{"encoder_norm": "batchnorm", "max_steps": 9900, "batch_size": 256, "final_lr_fraction": 0.01}
Rows from block 15 of the image encoder of a small contrastive image-text model, named by matrix and row number. Rows with one number belong to one channel. Each number is 50 + 15 x the weight over its row's rms, rounded and kept within 0 to 99. All counts start at 0. After the name is the row's rms in percent of the matrix's.
After each channel's rows are labels from the 100 images, of 14848, where the channel reaches its highest value: "responds to" is what is common among them; "place" is the part of the image that holds the peak. Only what is clearly more common there than usual is listed. The data: simulated telescope pictures of galaxies.
# convs1: first pointwise conv (encoder.blocks.15.convs.1.weight, 320x208x1x1), inputs 0-103
# convs3: second pointwise conv (encoder.blocks.15.convs.3.weight, 320x320x1x1, transposed), outputs 0-159

convs1.62 096:63 40 60 71 45 20 13 55 48 33 37 39 62 65 61 56 36 55 41 63 46 49 40 74 55 84 45 83 16 43 46 49 65 65 43 29 77 60 35 50 45 65 08 70 72 49 59 51 90 67 44 33 73 65 51 50 50 43 64 40 26 37 44 47 67 35 37 37 63 51 46 46 59 54 42 46 32 68 47 50 50 62 71 35 63 38 73 57 60 44 44 48 56 62 42 41 42 42 53 24 45 58 56 33
convs3.62 102:59 65 60 81 64 69 67 71 28 26 59 66 72 37 68 44 46 68 33 71 33 44 62 51 50 46 59 71 79 53 49 51 44 67 44 47 56 57 56 71 40 45 53 69 26 74 62 41 41 76 33 59 59 52 47 67 91 69 57 26 25 60 66 59 18 39 40 55 74 11 55 79 77 60 65 62 51 45 33 59 74 64 53 49 58 60 84 35 52 50 61 78 15 61 57 63 64 79 66 61 40 62 51 57 65 80 50 49 55 53 66 72 50 60 54 71 58 77 60 44 56 38 25 46 70 62 54 61 43 48 65 26 44 53 32 61 60 85 77 65 49 31 46 47 78 64 39 81 61 57 57 47 47 86 72 65 37 63 45 56
responds to: many-armed spiral; bright star with spikes; winding: clockwise outward; tilted
place: centre

convs1.254 107:42 35 45 35 44 48 38 44 81 57 46 55 38 47 46 25 18 60 44 84 61 62 68 53 65 62 56 54 52 23 41 37 73 26 36 54 71 43 51 60 44 23 37 49 24 47 57 58 22 27 54 34 52 46 56 53 48 43 48 75 48 99 26 60 00 46 59 36 47 47 79 25 33 80 45 34 48 51 78 66 00 21 46 47 65 49 51 49 66 58 25 59 57 46 30 52 67 50 61 50 44 45 49 57
convs3.254 098:67 53 28 41 48 34 42 65 21 23 36 64 68 70 56 42 43 72 42 61 28 42 54 52 26 68 42 38 57 53 57 37 63 48 53 46 71 42 57 35 57 52 31 44 25 48 48 28 53 61 68 62 77 17 60 39 36 35 49 31 28 46 46 72 47 67 59 52 58 30 63 72 50 92 48 43 51 52 67 69 60 65 49 47 46 45 32 42 41 26 47 40 36 49 65 56 30 68 30 72 31 07 36 57 43 61 51 66 46 54 42 68 53 36 32 20 40 58 45 50 35 25 50 49 54 32 48 43 54 72 55 18 41 61 23 63 73 40 72 47 62 41 53 69 52 36 58 44 59 81 52 40 39 57 45 73 38 44 54 55
responds to: round elliptical
place: bottom centre

convs1.295 096:39 66 61 31 59 67 64 55 12 43 66 53 49 30 53 37 34 50 30 62 54 28 49 56 50 53 36 33 30 30 49 56 13 45 60 91 43 35 80 74 61 48 49 62 29 30 36 56 41 57 58 27 61 19 63 46 41 50 47 52 33 59 51 51 51 33 52 28 38 41 48 77 46 54 54 54 66 46 25 38 39 39 38 41 44 67 61 49 26 61 53 85 54 60 32 45 55 31 56 54 37 52 46 68
convs3.295 108:55 45 39 72 68 59 31 65 35 42 55 57 56 45 53 43 30 74 56 61 38 63 62 54 37 73 52 64 48 76 56 67 59 82 51 41 59 36 70 67 70 61 35 59 46 75 39 43 52 64 69 65 36 68 42 44 44 90 47 51 42 36 79 46 79 43 28 46 28 49 53 70 62 91 72 38 48 65 46 46 62 51 42 53 52 50 68 48 60 83 57 73 48 57 47 65 35 55 56 65 43 32 80 66 73 58 53 76 53 51 69 69 67 49 39 69 53 68 50 32 59 46 23 82 53 56 33 84 33 77 74 38 47 66 50 30 83 71 46 57 56 67 46 67 38 58 57 66 55 68 58 34 64 29 28 83 54 28 83 32
responds to: barred spiral; irregular
place: centre

convs1.214 102:29 32 71 64 54 67 54 48 52 64 60 56 57 47 52 48 49 42 33 69 46 45 53 55 60 55 38 32 45 65 41 59 41 44 59 80 66 54 42 50 18 28 50 41 30 59 32 51 53 58 59 15 62 42 47 47 33 30 50 47 37 38 52 25 70 38 30 71 40 68 53 49 48 43 52 59 39 68 52 48 63 42 56 40 46 39 62 25 64 60 47 08 49 70 45 41 24 53 53 21 45 54 50 50
convs3.214 104:61 37 57 59 47 24 30 46 55 56 52 97 81 39 63 52 69 49 37 67 45 49 65 40 72 54 39 44 60 63 45 55 82 57 73 51 65 61 56 61 64 56 58 66 50 26 64 44 47 45 65 38 70 45 76 42 57 42 64 58 65 82 85 52 39 43 70 52 59 49 73 70 32 48 63 55 56 72 75 62 42 50 58 54 54 51 64 45 47 35 47 49 54 72 65 59 42 68 71 67 28 24 25 50 41 63 41 93 58 63 47 61 42 58 56 73 51 76 52 50 37 64 61 51 72 52 55 25 62 81 62 57 46 20 50 48 63 65 48 72 78 57 54 48 41 37 52 76 95 57 47 55 33 69 12 52 51 45 95 69
responds to: flattened elliptical
place: centre; middle right

convs1.39 093:65 50 33 51 42 49 24 51 40 57 55 62 47 68 45 51 61 46 63 30 62 59 55 53 55 00 46 54 41 56 40 51 58 47 41 46 31 54 47 54 26 44 33 39 64 57 60 55 99 53 72 56 45 46 54 41 55 49 58 42 45 43 64 45 62 30 54 52 41 45 33 51 86 47 48 48 43 24 56 51 38 60 46 45 48 50 68 62 54 26 44 36 61 58 81 42 69 66 49 70 58 40 59 58
convs3.39 120:51 50 47 47 29 57 56 55 66 69 54 55 34 49 47 30 58 53 42 24 69 46 26 40 45 40 81 63 50 63 52 35 50 59 35 64 57 52 39 33 33 43 65 57 62 50 69 77 68 54 08 67 50 50 00 65 79 39 51 69 64 38 34 57 49 60 38 00 35 73 26 33 64 62 45 60 26 64 45 45 35 93 62 56 59 48 59 59 26 55 75 49 61 29 46 47 79 36 37 49 37 50 54 61 75 91 55 41 67 53 23 15 46 20 48 48 44 34 58 51 19 68 48 59 14 36 66 61 52 40 30 62 49 53 62 41 34 48 63 42 42 56 56 56 67 28 77 41 59 49 62 40 53 47 54 33 31 51 31 55
responds to: two-armed spiral; bright star with spikes; tilted; winding: anticlockwise outward
place: centre

convs1.291 094:68 36 34 60 39 37 80 45 60 49 52 59 44 51 40 39 43 69 56 38 57 61 32 42 54 82 61 49 38 38 53 20 53 44 61 45 28 54 41 62 56 48 52 38 55 59 51 40 38 37 36 99 31 86 65 39 60 41 76 55 41 52 42 53 43 41 52 61 45 69 60 24 33 49 39 60 74 74 47 65 50 50 44 59 17 42 47 60 70 70 57 46 63 42 60 49 41 26 49 70 57 63 25 53
convs3.291 130:25 68 20 24 99 33 35 34 38 42 50 41 56 56 62 80 35 52 02 65 42 66 44 49 61 57 54 52 58 49 76 72 32 51 51 43 30 49 71 69 34 48 36 35 36 61 33 40 44 33 67 48 72 48 62 55 50 43 56 32 31 66 51 23 54 45 41 52 54 42 41 55 35 45 42 38 54 53 36 61 96 61 38 62 72 56 41 41 93 39 49 26 47 41 60 26 48 37 68 42 36 64 32 54 24 53 75 47 27 68 72 31 62 67 55 48 86 42 64 53 73 42 64 55 56 66 62 51 32 48 75 34 56 71 46 67 61 23 41 58 36 44 61 46 51 73 33 59 45 41 47 05 31 63 63 51 64 55 44 35
responds to: barred spiral; winding: clockwise outward; tilted; winding: anticlockwise outward
place: bottom right

convs1.238 096:76 38 51 46 42 33 10 45 46 62 53 56 26 70 65 75 40 59 53 54 51 38 19 49 48 58 48 76 65 47 23 43 32 45 62 62 43 59 54 61 63 58 37 59 46 62 46 47 39 52 45 49 47 39 60 61 92 19 53 56 20 48 97 48 82 63 46 41 71 51 53 20 48 23 50 46 63 30 65 55 64 28 39 22 51 29 55 70 61 45 66 26 67 42 61 40 25 46 60 47 26 68 57 54
convs3.238 099:40 53 57 43 41 49 27 24 49 50 63 76 37 57 56 57 54 12 45 45 50 61 22 64 45 53 42 26 48 44 29 51 57 35 38 41 44 45 60 24 58 55 47 65 49 33 44 57 55 22 55 42 21 71 74 45 52 78 33 51 54 31 33 57 42 35 46 65 78 51 31 45 58 33 49 50 30 79 67 14 66 49 42 62 44 64 24 36 38 75 34 45 44 59 11 57 48 43 30 60 56 45 91 34 48 53 72 56 51 67 94 34 44 46 61 36 53 34 62 45 78 41 66 40 57 42 58 86 37 40 50 50 37 55 49 62 17 35 66 35 81 56 45 29 56 99 60 44 50 17 58 57 91 56 43 27 38 27 66 51
responds to: round elliptical
place: centre

convs1.240 098:46 61 37 65 42 35 34 68 59 73 64 16 55 59 64 38 63 46 59 26 56 53 62 73 62 54 49 33 32 50 55 37 50 31 47 40 42 55 31 58 38 37 81 40 58 39 71 53 85 31 58 33 57 34 24 54 44 68 47 28 60 46 40 65 30 43 46 65 44 67 40 53 64 46 55 33 33 65 53 70 27 51 74 55 36 34 92 43 56 35 38 50 41 49 80 51 43 57 50 51 75 61 54 75
convs3.240 094:57 55 43 49 63 83 66 41 57 58 46 49 36 57 74 71 38 53 42 49 76 51 35 39 49 54 58 79 70 41 40 46 56 32 39 58 61 50 64 60 67 54 60 48 73 57 32 45 44 71 19 42 56 37 43 54 53 09 64 49 47 62 68 24 27 66 50 52 76 61 39 38 49 54 75 60 59 19 66 55 45 51 45 59 69 35 56 68 54 28 48 39 69 44 35 29 41 53 62 63 33 62 24 43 61 53 40 70 45 53 38 19 48 40 65 62 56 33 58 52 45 50 50 21 32 56 38 22 58 57 34 60 56 44 65 45 48 40 93 83 50 48 47 58 63 55 34 61 49 41 62 14 34 62 66 26 54 63 31 39
responds to: two-armed spiral; tilted; winding: clockwise outward; winding: anticlockwise outward
place: bottom centre

convs1.184 104:53 50 15 58 52 56 73 49 36 35 17 60 65 60 56 46 35 62 42 54 30 46 64 52 43 46 34 24 80 59 63 20 08 26 37 56 42 66 55 52 63 43 49 92 35 35 59 59 36 56 45 61 27 43 64 40 59 34 54 74 44 39 53 75 26 32 60 68 45 46 46 72 26 79 33 29 45 49 41 44 30 46 63 55 57 55 65 60 69 24 24 67 48 62 37 48 33 53 60 62 35 18 60 76
convs3.184 081:40 62 45 33 51 35 57 45 49 37 65 56 35 55 82 69 56 41 50 50 50 64 46 56 84 53 60 26 75 63 87 53 41 33 38 52 38 58 77 59 59 53 45 69 47 61 66 51 40 58 62 57 63 61 66 59 61 77 80 44 46 44 30 77 35 64 37 59 34 45 35 51 66 58 23 43 44 73 52 57 68 45 60 54 48 40 38 29 50 60 43 26 49 79 33 51 50 33 56 54 32 83 67 65 62 34 62 56 44 40 64 51 50 64 17 57 62 36 37 87 79 53 81 51 69 54 60 62 67 43 74 36 35 63 59 86 36 25 49 39 53 56 63 56 53 60 36 89 60 48 69 46 54 40 63 39 63 99 43 45
responds to: barred spiral; winding: clockwise outward; tilted
place: bottom centre

convs1.232 091:66 61 25 58 53 45 99 47 38 52 33 37 37 48 52 66 35 30 66 61 50 44 59 35 68 81 42 26 67 49 39 22 47 37 61 43 29 56 42 47 56 55 36 50 43 44 55 61 28 46 50 85 39 68 36 59 72 41 63 44 39 71 35 49 48 49 67 50 67 52 70 41 31 48 63 48 63 67 47 48 52 51 38 61 50 28 48 50 48 47 54 54 60 39 19 63 74 27 57 71 55 56 30 43
convs3.232 102:76 40 48 55 16 63 47 55 39 43 74 63 30 48 40 22 58 38 86 19 45 33 37 65 43 52 42 36 43 34 16 13 62 40 33 51 57 67 32 53 57 50 56 56 51 39 63 51 55 68 28 49 08 46 55 31 45 56 34 45 54 39 60 69 58 45 56 60 47 41 47 47 45 41 63 60 57 59 49 46 00 44 46 42 32 60 44 30 18 44 44 59 39 43 40 72 42 66 51 63 51 27 60 45 49 43 22 51 45 21 40 67 22 57 39 79 37 36 34 38 33 51 37 43 44 43 41 31 60 41 24 55 34 22 32 45 29 72 51 42 48 49 43 38 53 38 61 60 47 44 49 97 52 38 40 31 40 47 60 63
responds to: barred spiral; winding: clockwise outward; winding: anticlockwise outward
place: bottom right

convs1.191 107:48 39 56 57 56 68 69 67 48 62 55 41 42 63 44 52 26 33 64 39 70 42 38 35 51 58 35 63 53 44 34 42 36 71 67 62 50 42 38 67 65 33 64 13 48 54 42 65 77 38 71 69 43 74 43 43 44 43 70 16 53 56 58 48 78 55 52 29 37 61 61 71 55 66 44 60 56 45 63 19 40 29 44 41 60 39 61 26 64 62 32 49 47 70 74 29 57 81 41 54 40 73 22 44
convs3.191 102:46 60 25 33 57 57 64 71 41 52 68 39 57 55 33 58 27 55 49 61 41 61 46 51 45 52 39 43 46 45 78 79 51 56 72 47 26 50 49 54 31 46 40 54 50 45 42 50 48 51 54 31 75 44 51 68 42 51 36 41 40 42 33 58 67 66 51 47 59 42 54 43 51 17 68 52 77 58 69 85 64 32 49 64 62 55 26 37 50 51 61 34 42 53 90 46 40 38 45 55 63 53 66 36 35 39 54 61 44 72 59 32 56 39 70 26 60 38 67 34 56 43 69 68 33 45 80 18 65 47 47 43 67 80 53 40 54 24 23 27 41 48 63 33 36 84 55 33 20 52 23 13 51 75 68 48 41 28 30 47
responds to: two-armed spiral; tilted; winding: anticlockwise outward; winding: clockwise outward
place: centre

convs1.298 096:58 69 58 47 60 43 54 38 63 70 34 30 44 50 39 59 58 26 50 82 72 55 41 47 58 52 37 46 57 80 45 60 37 53 46 48 35 54 39 50 32 50 64 53 44 67 63 82 42 54 39 59 57 68 37 39 34 35 52 63 74 36 49 47 39 21 60 85 71 55 60 33 65 27 37 66 62 21 79 63 49 40 74 64 68 48 63 51 22 33 38 60 48 37 43 42 48 72 49 13 64 63 66 21
convs3.298 100:59 76 46 65 48 47 79 31 56 53 68 37 70 41 56 53 52 22 46 85 56 58 72 27 45 49 44 50 43 50 39 42 37 75 43 21 33 07 61 10 74 57 59 44 57 63 54 47 51 58 64 44 43 82 54 45 51 74 76 55 47 70 35 39 62 66 38 56 41 65 63 66 52 52 45 26 65 48 43 48 49 39 32 72 53 35 65 54 50 88 48 64 60 56 24 39 57 53 25 63 31 60 84 52 61 66 60 40 43 64 60 40 14 29 32 23 41 68 74 53 65 53 52 61 57 21 75 57 37 71 55 47 50 73 48 52 50 81 53 60 45 47 49 48 42 53 60 62 35 16 37 72 95 37 48 54 41 60 47 54
responds to: flattened elliptical; edge-on disc
place: centre; middle right

convs1.222 100:52 36 56 39 42 55 61 34 58 62 41 40 40 64 45 40 43 44 63 65 56 63 60 53 29 45 39 47 63 48 33 50 27 46 63 53 44 70 35 60 67 23 73 47 48 57 50 87 50 55 73 58 51 68 54 36 25 41 53 56 61 20 35 36 29 74 48 99 52 44 34 54 49 51 58 36 62 39 47 76 48 60 29 08 40 49 59 52 64 47 27 68 70 50 46 39 45 41 93 43 68 59 62 51
convs3.222 108:42 82 38 62 67 62 51 80 44 49 43 46 61 33 40 71 52 47 10 86 52 46 52 03 48 38 34 39 60 42 54 56 53 42 53 29 42 20 57 57 66 66 50 63 52 56 60 46 46 50 55 32 63 32 64 62 63 39 61 53 43 69 76 67 45 44 74 75 15 39 60 52 60 53 46 22 57 43 36 80 63 33 22 46 69 52 50 46 76 47 57 64 39 55 53 38 43 55 65 53 49 63 42 62 49 64 38 70 73 44 41 41 01 63 20 66 86 54 42 71 58 41 42 37 71 58 49 42 37 61 62 49 58 58 45 45 40 58 49 67 51 72 67 60 45 20 38 74 58 30 40 41 38 75 64 21 48 54 78 35
responds to: flattened elliptical
place: bottom right

convs1.48 099:37 55 56 68 28 48 78 46 47 38 39 44 41 48 36 52 64 60 34 44 52 29 46 44 51 33 61 37 77 49 64 65 57 47 48 05 66 50 47 59 71 39 50 50 57 65 52 49 72 36 74 20 41 53 40 17 42 47 50 45 58 74 26 53 40 50 32 72 49 60 27 36 55 57 35 52 57 51 77 55 37 35 70 48 43 52 42 32 63 20 14 46 69 47 69 60 37 61 68 37 58 50 56 31
convs3.48 089:58 71 43 50 46 38 66 63 60 61 57 59 54 44 14 45 53 49 61 52 71 39 43 49 16 52 64 50 20 27 23 47 52 37 67 37 41 33 86 44 54 45 56 57 61 35 64 64 58 51 56 32 41 38 53 51 42 44 51 50 54 52 58 44 29 53 41 39 65 57 62 64 69 33 61 34 49 59 59 67 45 54 40 34 42 42 38 54 41 59 48 57 49 57 33 48 76 42 26 79 00 72 62 62 63 61 55 69 59 43 27 39 48 27 73 24 52 49 51 03 55 60 41 23 46 33 36 60 34 59 42 50 36 53 54 68 49 52 38 51 83 39 51 65 74 53 48 31 60 72 36 39 72 64 60 55 30 60 44 34
responds to: lensed arc
place: centre

convs1.24 091:53 49 61 55 48 60 61 36 54 56 70 27 61 50 47 52 31 49 56 34 46 58 45 47 42 56 36 21 42 53 25 33 31 57 49 49 55 27 41 43 41 71 44 51 45 32 61 42 40 39 39 81 52 79 39 41 41 54 53 29 29 82 14 43 59 94 46 28 38 60 56 25 44 43 62 68 64 83 84 65 42 37 54 46 53 27 32 70 51 57 62 49 56 54 56 53 62 47 49 25 45 70 60 40
convs3.24 078:08 42 38 20 55 00 18 51 60 65 57 63 44 43 86 58 38 47 41 43 73 54 28 46 79 62 69 47 53 67 37 56 41 45 55 64 64 55 59 37 49 66 42 24 49 45 24 53 44 24 67 61 43 58 53 60 54 29 48 47 51 37 55 39 53 22 46 42 52 36 43 60 68 66 36 48 49 47 73 61 55 57 61 35 64 68 53 28 73 45 44 30 27 43 50 65 34 28 33 72 34 36 28 49 46 50 59 66 51 39 73 60 70 26 67 44 46 43 47 50 62 51 63 48 58 31 31 67 62 59 65 44 56 51 64 30 54 23 57 44 62 39 40 68 36 89 19 55 67 47 73 29 32 72 43 46 66 65 56 55
responds to: two-armed spiral; winding: clockwise outward; tilted
place: middle right

convs1.157 100:69 63 62 59 18 46 45 44 51 39 22 50 35 24 39 25 43 31 43 50 59 56 51 44 67 88 43 40 33 73 19 39 41 42 50 45 30 61 51 17 56 67 72 26 58 50 67 33 40 28 48 58 60 52 42 59 53 48 57 48 53 32 63 55 41 67 51 87 80 51 84 51 41 27 54 48 59 50 42 41 31 78 64 72 57 41 82 67 37 41 63 37 46 58 71 52 67 57 41 24 63 77 48 29
convs3.157 089:45 76 56 57 31 43 72 39 60 69 66 28 29 56 70 33 48 45 54 57 55 41 44 33 56 40 21 56 60 40 37 61 40 46 35 51 40 55 45 55 63 43 59 30 69 58 22 54 37 68 60 41 55 43 64 55 29 76 70 51 56 89 34 43 36 54 23 60 36 56 35 42 42 52 61 59 47 42 26 46 37 42 60 34 52 43 51 40 58 88 51 59 52 51 26 47 37 31 63 53 49 65 90 38 64 28 42 48 48 45 69 67 32 76 21 46 44 27 37 58 86 56 45 47 64 55 57 24 62 41 47 51 44 55 51 76 47 55 51 66 31 31 51 44 63 70 40 68 24 33 39 63 84 63 65 44 47 65 41 65
responds to: flattened elliptical
place: centre

convs1.3 101:51 68 74 55 42 63 32 46 69 36 67 36 40 41 72 57 61 75 60 73 45 35 44 38 89 65 57 46 55 75 43 30 35 44 65 65 43 67 49 60 36 49 47 51 56 35 47 44 74 46 43 65 72 45 53 45 60 42 62 64 38 42 60 43 70 50 43 83 59 80 59 48 43 38 49 40 50 65 50 55 55 68 67 52 71 31 56 49 39 49 57 11 41 52 38 23 39 42 50 30 36 65 36 44
convs3.3 104:66 55 51 60 58 55 54 61 51 47 39 70 54 57 59 72 40 56 27 80 44 37 58 36 50 53 61 62 49 54 67 52 57 73 60 48 75 56 57 61 65 46 60 51 52 38 56 47 50 35 55 67 88 54 52 56 75 59 68 54 49 90 80 70 53 48 78 60 34 49 64 63 46 71 72 39 33 50 46 62 76 46 48 53 64 44 72 47 54 43 62 61 43 65 65 68 57 60 87 72 45 40 34 58 33 69 38 65 58 40 45 53 44 67 20 58 55 58 64 49 41 54 53 42 53 58 71 31 52 57 56 46 59 40 53 49 58 51 64 83 47 50 61 50 36 06 62 80 68 61 71 44 32 71 52 54 56 37 70 72
responds to: flattened elliptical
place: centre

convs1.116 089:50 77 63 39 52 56 34 54 43 36 25 29 84 63 49 51 29 52 16 44 58 39 52 42 40 69 41 48 58 64 65 46 48 23 40 35 94 58 48 47 34 63 79 36 79 52 68 47 53 28 28 11 30 49 72 59 51 51 17 62 40 53 56 44 51 49 40 60 68 32 44 70 41 38 62 58 38 17 43 47 28 61 61 45 94 47 61 59 56 52 62 49 38 45 63 31 62 47 36 48 46 34 70 57
convs3.116 065:57 73 39 48 63 83 62 47 45 46 51 43 38 50 48 50 40 60 74 58 49 50 60 39 60 80 59 45 55 39 33 75 50 46 60 47 60 70 43 70 56 25 61 84 47 63 51 55 49 50 49 31 66 71 50 23 64 78 40 61 42 39 57 87 36 68 37 67 73 67 24 34 62 41 78 56 73 91 35 43 47 71 45 46 67 21 52 50 59 38 26 63 53 42 54 40 47 34 65 55 49 64 43 36 44 63 70 60 54 56 61 51 46 56 47 44 61 25 56 90 59 55 58 30 27 58 57 53 64 67 28 42 64 76 49 31 35 58 48 30 47 33 57 65 40 41 43 48 29 75 44 41 59 61 61 25 59 45 63 52
responds to: many-armed spiral; winding: anticlockwise outward; winding: clockwise outward; tilted
place: centre

convs1.77 109:61 57 55 42 70 48 59 34 53 67 78 47 76 63 61 31 27 62 12 18 56 46 65 58 45 49 48 66 55 48 64 31 25 36 74 74 53 53 56 67 61 43 51 63 43 53 54 48 19 43 58 52 32 27 42 29 30 34 18 72 48 62 31 57 39 54 28 66 86 35 37 56 44 68 48 40 56 41 83 36 47 46 49 36 35 54 44 71 37 61 29 55 74 41 21 62 44 55 59 61 43 24 74 71
convs3.77 115:61 45 48 65 72 36 41 36 47 49 55 46 62 54 39 42 23 37 38 53 47 53 52 69 25 33 42 58 64 55 46 62 39 60 46 46 59 47 40 74 40 57 39 42 45 45 38 34 45 27 40 63 37 49 42 51 49 68 17 36 47 41 61 53 57 23 46 45 61 44 72 56 38 56 90 62 49 53 49 35 54 62 44 96 30 66 57 41 54 49 78 70 40 39 56 56 33 59 82 48 72 22 42 52 28 54 39 53 23 38 66 45 49 77 58 66 66 70 95 16 70 43 24 54 49 77 44 66 22 52 47 44 35 40 44 32 64 70 54 47 36 37 36 20 75 66 59 52 63 39 57 40 29 55 23 66 41 20 57 40
responds to: barred spiral; winding: anticlockwise outward; tilted; winding: clockwise outward
place: centre; bottom centre

convs1.168 098:72 76 52 74 41 62 43 57 43 36 62 63 54 55 82 38 53 54 62 47 57 47 41 63 57 60 71 30 36 64 53 55 59 38 54 39 44 57 49 13 35 35 52 39 59 52 42 37 88 68 37 43 70 28 66 73 60 54 24 31 49 69 42 37 44 87 58 54 55 56 33 55 73 22 47 55 43 47 45 41 40 36 60 53 38 40 56 61 31 47 43 38 62 61 50 56 68 47 69 43 45 71 42 73
convs3.168 111:57 46 31 52 45 46 40 52 39 40 56 57 38 47 54 45 19 44 36 60 19 46 53 34 57 42 60 70 57 57 71 53 64 37 38 45 49 61 58 70 57 64 08 39 20 47 50 00 53 48 64 51 28 58 54 60 54 29 61 30 21 46 43 61 42 37 51 47 46 30 56 42 60 61 54 45 70 56 59 67 51 73 48 44 60 58 67 01 45 45 57 50 16 52 56 51 55 60 60 75 55 37 48 56 48 50 47 64 28 50 59 49 35 53 41 62 59 43 35 51 56 08 74 37 54 55 59 64 59 74 50 10 57 54 23 43 54 45 68 67 60 66 55 48 46 56 43 58 71 55 66 42 33 69 26 45 46 51 41 54
responds to: bright star with spikes; merging pair
place: bottom right

convs1.281 099:28 49 52 62 58 43 62 67 51 57 35 44 35 67 36 53 55 45 46 72 45 54 53 40 40 61 49 53 52 46 42 53 54 57 25 19 41 49 31 47 47 52 47 92 66 17 45 55 49 54 43 36 27 56 40 63 53 71 38 47 93 42 45 44 60 63 45 27 52 60 56 38 62 47 57 47 46 53 65 51 32 54 47 67 66 42 43 53 97 28 28 20 75 79 44 65 42 55 71 92 80 54 42 38
convs3.281 073:45 37 47 58 36 41 51 62 45 48 58 36 47 48 55 54 43 56 50 65 33 52 47 59 60 31 60 47 54 47 38 73 30 50 39 25 13 34 52 38 34 51 35 44 42 50 37 61 51 22 79 65 34 76 47 55 35 94 42 45 39 21 25 55 55 60 24 56 43 38 53 50 57 63 31 26 69 57 47 91 40 37 30 51 76 56 59 33 31 78 68 71 34 51 68 51 34 43 62 65 70 75 68 25 40 35 70 17 59 48 55 49 33 56 26 31 55 53 54 38 48 39 61 40 55 65 75 76 44 43 60 44 75 64 40 44 58 51 52 43 31 54 29 53 60 38 57 16 55 39 65 54 55 57 74 48 53 48 22 48
responds to: lensed arc; round elliptical
place: centre

convs1.146 098:56 64 28 52 29 39 44 37 55 63 57 51 42 39 99 48 32 60 41 55 71 55 42 38 59 58 63 54 37 78 41 54 62 58 49 66 47 51 52 46 53 40 51 41 62 38 50 39 70 61 47 39 60 43 50 67 58 46 45 52 46 99 39 49 61 77 61 80 60 57 40 69 52 55 63 50 37 40 49 25 45 41 41 49 59 41 30 52 27 53 34 22 72 59 35 62 55 50 62 41 55 66 35 51
convs3.146 145:51 48 09 58 51 41 57 41 22 24 54 45 44 51 66 48 14 51 41 59 16 44 56 42 52 49 52 64 82 54 40 62 61 47 56 38 48 40 51 55 58 43 01 51 03 67 43 04 45 46 49 54 54 57 45 41 59 46 57 06 06 35 25 46 40 55 39 48 45 17 58 55 46 79 64 48 52 48 48 45 38 66 28 62 65 35 55 07 50 38 47 57 14 53 37 53 32 53 46 75 65 28 31 60 47 48 46 62 28 40 40 56 44 37 35 34 46 51 48 37 49 04 54 57 54 39 55 50 40 51 59 08 70 46 15 40 60 42 67 42 53 49 65 59 49 35 55 39 59 48 57 49 39 53 48 64 52 51 55 55
responds to: bright star with spikes; merging pair
place: bottom left; top right

convs1.57 102:41 26 59 24 37 44 39 57 71 77 41 66 46 41 44 59 57 71 69 86 53 41 45 53 85 47 57 68 58 72 49 54 59 57 55 33 34 48 45 43 47 51 39 51 48 48 56 42 57 65 44 56 66 11 65 52 70 33 58 66 43 42 63 34 60 56 56 68 40 38 42 50 36 34 58 45 72 20 62 58 76 40 57 31 68 49 51 46 42 48 64 00 49 52 46 34 48 47 51 46 50 39 56 51
convs3.57 105:49 26 58 42 61 34 47 37 50 35 65 55 50 53 55 50 53 32 63 40 50 59 33 91 54 58 42 42 52 52 43 65 52 57 40 74 58 72 45 54 38 55 51 60 46 41 32 54 41 55 74 38 29 99 78 64 45 70 28 47 56 25 33 44 60 24 53 61 62 43 50 59 60 45 41 80 66 69 76 47 43 53 62 34 51 79 39 52 62 63 61 51 47 46 27 41 29 60 60 22 51 60 75 30 56 52 58 54 56 47 97 78 70 73 58 53 48 64 32 56 66 57 59 62 68 63 38 74 51 49 76 53 20 60 54 50 62 44 46 40 64 47 48 41 57 99 35 36 48 49 36 52 49 45 57 65 59 38 44 47
responds to: edge-on disc
place: centre